{"model": "segmentation model", "num_classes": 32, "encoder_arch": "swin", "encoder_norm": "layernorm", "encoder_fused_qkv": false, "encoder_widths": [48, 96, 192], "decoder_norm": "groupnorm", "decoder_activation": "elu", "decoder_blocks_per_level": 2, "decoder_block": "plain", "label_smoothing": 0.1, "residual_init": "none", "final_lr_fraction": 0.1, "warmup_steps": 1360}
Rows from block 4 of the encoder of a small segmentation model, named by matrix and row number. Rows with one number belong to one neuron. Each number is 128 + 24 x the weight over its row's rms, rounded and kept within 0 to 255. All counts start at 0. Numbers have three digits each. After the name is the row's rms in percent of the matrix's.
Before each neuron's rows are labels from the 100 images, of 14848, where the neuron reaches its largest size: "lies over" is the class under the peak; "responds to" is what is common among them. Only what is clearly more common there than usual is listed. The data: patchworks of several textures.
# gate: MLP gate (encoder.blocks.4.mlp.gate.weight, 256x96), inputs 0-95
# fc1: MLP up (encoder.blocks.4.mlp.fc1.weight, 256x96), inputs 0-95
# fc2: MLP down (encoder.blocks.4.mlp.fc2.weight, 96x256, transposed), outputs 0-95

lies over: grid
responds to: grid; scaly; centre pattern: grid
gate.198 105:158113123085132142149069146096142133095109126147148139121132130114148108143124112125165127100150143136118118143166152110111141114116169142120061103107136132107105120122075127132149172091110167144156108129106110135114163105155105140138157127078133183123148144141105097139083127122158165107
fc1.198 109:101106112133147156131135149132104116105097122132097125125129126171158126131152140125124135154101150140121134156100121119119068150127120172155191162145123137134175093127182134082084094140136134162129117131138162087144121144096102150121084111169094127133145126143148147135142151132093088120
fc2.198 109:110162119159126131131165112127107165132143131108137107136157098133098143139139083130092100152111095122122159130120123123121132100177110127118127115161112148164129130122098131126113112119128096155097081105127123076156187163123152106111136161176114095111085138125146106133106119127132192085

lies over: marbled
responds to: marbled; cloudy
gate.31 097:135090116121088141151151123096147123135123178110131166145121083126099088112151160107146118088131130116156119130141147139167133159135116124094164133091191108111146123092147125148149160086104113123112144155108097116115071149103136118155130103142138102130136133094078126137112139153096101131
fc1.31 091:111096115097113144140113142138160108125127123136103125075110120108048138098118170123121141122123157166145137115147125133164134095146137113094161131145184169146099123140145125133100129136105138171148151129149135144129134104099152147075147145140099145095147117128138160124177124150147076148
fc2.31 094:115102105134158090114145141175140110160094157135143139113136173147103139096128123168144138149116171084128164205164117142168114100109132136126126152130126136096141117173113145164158161155137099111152089126093129136113133102145128158115116095127100124127111125153113102110157125167117137114

lies over: plaid
responds to: plaid; centre pattern: plaid
gate.159 096:106110146176109136185133097121111125134107141098133159157103130132116114120151160107148149117137151135121106112177138140105090071118162099154109096060145135119098101161133148147128093126126122113130098143158094098123093160126136088127154144086162121107107142149136152127152153123133112118
fc1.159 094:139120103165109128138092090111133131084105167092129129137085135126136103115164115083134168129108115093138152145149095161131087102088141164148075148099107102119105148128125132163126121147115158096146125118145097097103112158132127121119154120134110116143072145136149146169104110116137085131
fc2.159 089:140109117126133123075119116160148119142140087140119114105157126140172120118183168155121111142139155139146097204171142095110132095143151131140128126130159174139150102111169095113154123110114109177119122123082111121118082123116110126094141128121153113088111143145124135133093159152123144119

lies over: crosshatched
responds to: crosshatched; triangles; centre pattern: crosshatched
gate.125 091:152134141088128187104093099121155114124129098164146142116132149139107124127158143135107136082113107176112086108114144165128150085135188143081141154125155120110183139155103138131134113125157111112131133137119102161163096117108106113164102146122126119145105107133071134110114128154102123135
fc1.125 090:142156137122114131139101137123159124076155106104153135117154107155142099102118096120112098119178097127118135142104125118132106139098118089146085104108127133103120089144088121139169093145100145150131075104153112117109125088139122088158154108115164178131120131159079153136138130119139125078
fc2.125 090:121091073126133121088089109087124128127151126127104106117137139104123136127160123139145105120141135123098119094114136175169157154131122100099119090108101097105129168117147127159157152149137105125135118066103157091072163127109115100135107130104136134187114104085123111116134125106155117135

lies over: grid
responds to: grid
gate.186 095:094114136156139105152139127127165168122092152166132095090118144127139113081133138127094141098104155122188116094145099123117124120155189121115114161153146083116133123105139141108206114111130107150132147094152106124126114141126134115114138095144130127136103103130129131178121103091121166127
fc1.186 102:172134090116109130108108121130175095181156090124122164122101104138118115193143128099103149143152139117118112158149168140123140168144117134120167084116135140113133157132128127125124144102152162137137142126150123143088125135148152207140139153109112128096113119128132121145133105152162090168
fc2.186 099:096130139105126128151098128122104112087120148109141149124163129157154137102102118136145119115112099107077149123137088113123077130144135105122120136137119080164107165175142141127106109084146160131113172154074161119125144075128142124111126123113134095156139142110132169064143105138098129126

lies over: wood
responds to: wood
gate.70 101:155116096171112125134133112131128142107169153161120154128129164090091119140115168140160157106133119144144145154095135151135163149098094090111150135141134138147140153128069152145127152148114180138091157167117115098143118170111108138160103173146126170130118131115117081141118089147131127139
fc1.70 093:084116135143128147129161195131151146109145116116138136127137106109117154154070123120134120136130133117144134122133135106178180085153151121097150118116071141131137117100154116112105155130102150180110153123100163138114154163126160061119084156111113129117134142134107157117130097132115120105
fc2.70 101:141146144111107094118134121148087095116165102129133097113168135143159125110133163162132131107118118141128099135131129167154157111118126102177092140132176151139153112146112164109135114097187099127086146125138112115100103116122139101123166152142092126104096102134155071101125142102148086148

lies over: grid; scaly
responds to: grid; scaly
gate.127 112:124118155134124122081109103143161134167183134139123127118099131131147098137183148102111148111101140182106163114102140099137123142137110116114059123110116104130127108165117108131124097134098155142126099095151127165134067114136118091150144079110115141147101165105122164135116132125151144133
fc1.127 108:131125115129131169146116188147157129125127102121133095119137122147150125142162141151121110109125129131092137158115138119120094082112108128150087121111123108135115139123082089111164128077093169128154117107153165088168142089146109129158140133124139118157108155179163133168175161103124143123
fc2.127 109:134080136087118092100129118119147149152111145169131138138150153107153103166146137098123157132091168153139128107105137130136116184144113138169125120116129097112142106128169137151115165153075119129155156116114109163133104121100145129100119062083117173157135149122103130102133136101151134137

lies over: marbled
responds to: marbled
gate.91 093:105121095129112153127115151104137114134147109151123155108139113099124146085103152156111111129073165147122126109145128168153120124108081135117144102138147152132125119095109124119151101150071106136127100096124138051127124139082145105114161166172086156100097154104107141111143119114151125141
fc1.91 094:154107118139122124126099129139152114144122141162159115075153140124109155123171121112147140111087161158114105089134133134165158120149098119136144147108156139096148140108164151152131097156116082107151139079144109096149108126155137113136100149133112057176152131105114139141136156159162094139
fc2.91 107:116140121148129164128116184100102140178111134154147188123136102195106148125098111126130114121164166122113131109152128145169122153087104132105138128116113113134109107163091137116161160125140163156096126123099132131134078106154134131143107122123123169089064121135126141118112104121142138125

lies over: grid
responds to: grid; speckled
gate.8 100:114134107143122110135095125125164161183128101146115096094142152131166097171122097118121127131132169148173161114130107131126096113116172146108100110163136165170098149113109113101161126099157148127122142107160117177113150094108127123144121115089129137110139148133115075169122141140171131133
fc1.8 107:105129136100096132132096097119102160076124177130158103128132191147108124096121110101150136093130113147096138147169115094138105120133142129142094132117132092147155095113087110143140166125143118125134132160150142177169141078109178108111139099106148137134148151114126151127151127160115159135
fc2.8 102:150100127155137117110150139144175121143094105138120146143120149093167100101126123094141119105159154126171124177089110145154129121145138150147151109154139161121117168087183124162108134109132137104094128122139046167135092159119116140147110133117145143144157110150148135156127137115157124149

lies over: grid
responds to: grid
gate.147 107:110118143155102149088107112119131160101145159158090093162153118086106099157159111119132129119138157100170126155147139149155063163149124146137153119106157115145091103122137115116125150127161116118104131094137094146126117135118163159124086105125132110157102135135106159100110176177133146135
fc1.147 110:092112127156172152122048105159111138131116116145135111147183168140148146143134104099127121166136104087137085144144082146115120139114138107129088126110145106166146137118116139154115097140146097142116117127092127109136133140174123113129116094197119116156130112139137151127095094141142122148
fc2.147 097:174149130096109122122167123137146088132180125134125121149123114097126141112129140162155131125112132155121132133157129175149147140137131116143106105146148160136124133116124106078072133124172075136131146139149124129112094109127141141146153119080127142172154174137106082061165149120151141141

lies over: plaid
responds to: plaid; centre pattern: plaid
gate.102 086:129133117109126119117151140172133144139141160082102110126160147148176152130117157150134139129133153130113132154128110108119132127194172188135097159156172140118127094139081087140117124113095090157151130092124162123138112164084140160127107135129140119131106112099127165120121093147107098112
fc1.102 082:127085137130183140120127107172156073133131113117114097113125144100132127130145152090107139122169109152107174155141107125110114122110134122126071138100152124090166164126168098126115139113118125098169146134154142130123084101128153128099136163132071131145086171139116146119117155109112129114
fc2.102 084:122127096135137107114128106147126119135123161150101121148127130140140143159136130146096088105114124149093084079118085154091106134142103153145125112164154114138115147160125091120065085138164111108140122140106126126116166105112139138117086130185134118173152087176129142084114151132117122108

lies over: plaid
responds to: plaid; wood
gate.166 092:095138157132132141143145130176154148125102108108116132130146106149181188118102108124128148122097118130143073134123144159156157107155133162116115126108138142169173107168118113123162112154112128108131107119101159073098111110157138089165087141128097107113091129166156121142129118101127128139
fc1.166 088:117143099159101138098150153174129062132109135096136116110124142099157155122140130113132099141091103129127135139147127128126093129095136146133091113136132113121166136134127106092112114121132115079149104086138130063093147104148185095094140173106092136112121139132093128164114142151123093131
fc2.166 097:129167139116131130108113108129130130121133147145103143164177144152148117143129179122126105125133167130060112141116122141132129155155142130105144125177138138119149121037151135146097125123177122146102130139094140152145129125168120156136130115160160176143070131140136103102153125154109114119

lies over: wood
responds to: wood
gate.197 086:108128139146110138122104096146151098136083134073150146157124155148174126072151179075093145139146093146121152137132128113114126136114123114111095179092137109125161144168124101123144092135144152133123108131121138090137158144129125133133129111159148117149124176115150105167118081123122100152
fc1.197 098:150106106131135089116122095105114160133115145145113137116096146128136140105097104087128182152082130099143071126149099152112122091082133114144091128101140123142153142112111170108134121140156124133172171145131102123116097139128138127124170137116109168101115130123117088087100133093166087115
fc2.197 096:097155151147135143144128153112118135086123135130140104108138131116130163121097110153147152081118099109145114128138121110132124132150130139085144133162116141117130156063126067110122116125084128099132123122130157139174171113140153120123102159124128099159137110103134182136104126173049152132

lies over: wood; marbled
responds to: marbled; wood
gate.253 090:078121128118117118126159163174142150167114110130129110173186107164105135108088164114151145130122134116155150137115131125142167131144124160099158126152132118141127132125155071096129116132094159102153130124080097112096146122145119116126148150140113145156158109144124181093118165133097116089
fc1.253 098:126123133121112147114175125165121141170116121082150118086137100115142111122118131101100118170109124128139108129174128130142122076134173174119092127106153141073147135084133147131114176151134156117127112083097128121161149163138129102142088144155154135126164142174141122129126121111106089133
fc2.253 102:129145114153132092131130156099185134123116155123082113101085151087154100156128085129109117111124163145089159170094102120131147132128101155118166134118131159124097080095140108136114119101130082145149127148110176126108147130123150090105142116141167142102094143132109157105115137152097136132

lies over: veined; cracked
responds to: cracked; veined
gate.188 104:092119132160153146109094127080120161120137109163129144116144159115154129135137121079119076124161135144160173137117106139137124122127145165148112153149125145125125161083125115170090127083179158126104107112161135153129174152081160127116147133104150114123120133089123123151114148156154121167
fc1.188 098:144113087152083119132148134146139130151165116135117116142178150160161141141111131105105155130144141102186130121138176090124084121108187128106132111132140123176114133072108113095119128119127112121109106173096167117162129091120110099166126115120140130125117147132088112127104155155109132148
fc2.188 102:103120129140127113098121149095105107112107132109113140160108116107168142097117111122158146109133108101119142139109139190160145150136101162135142112156134165119161146240144125117148131101119142105134111097140089157129105131120147149144109121112109102140137131095136159117174096097142130120

lies over: grid
responds to: grid
gate.13 097:139105096157164087131135136109141150126126132148103112128152128161141127071148153114131098141161127140111136152122124117090144124114123126100075107135160149106145087153106076141153101103118145124136082107146112105115181138158165114152158093104106115120156183128138126141122174115135090114
fc1.13 097:088102113056102130109093111154115135107121138135136138145155121105159145128124153114149170123070115147118118103168121097167102144096129103161159160115147103137129135079132173096093122152147117155122120189119162112136124118150119150138084116126109158130127130124106096124101110134104135121
fc2.13 097:159159155163110151111145143120113079153109167156110149123096079115108115128125124117097121088140104130107109084102159084111148144171126109109125095128144163131115102137162097129121128114077128096121121117109092069151166135140097099157097152130124101110124157136159151136133129125112148123

lies over: wood
responds to: wood; centre pattern: wood
gate.21 099:119126144126115143177128108148091136121112142117146148141155107163101075100145139130154117083163097112091113140087154135125153141116125104123170103154155170100115084135103111135117139131113123111118133113124104154174105131119115132094135147175153101160154121136177168095146107125099158159
fc1.21 098:116130126165156142117102117124109133107107157093149157119154165134133163124166123132151146192113120129084142150116145132130130119144123124122112129114099099127175126165139127123155108165138061116161138093141146112182126093145148101110104129079104108120121162168116138154135121102086137163
fc2.21 106:171143133124121115115130142119088099130148112126119098135104124122145112079137145092128094106105128127145106079112157123108103116134104157155077082130139158131109155215142155128115155123152161119145155156114141115104155073137130120130147124129096107077119122126141112106099124138175126129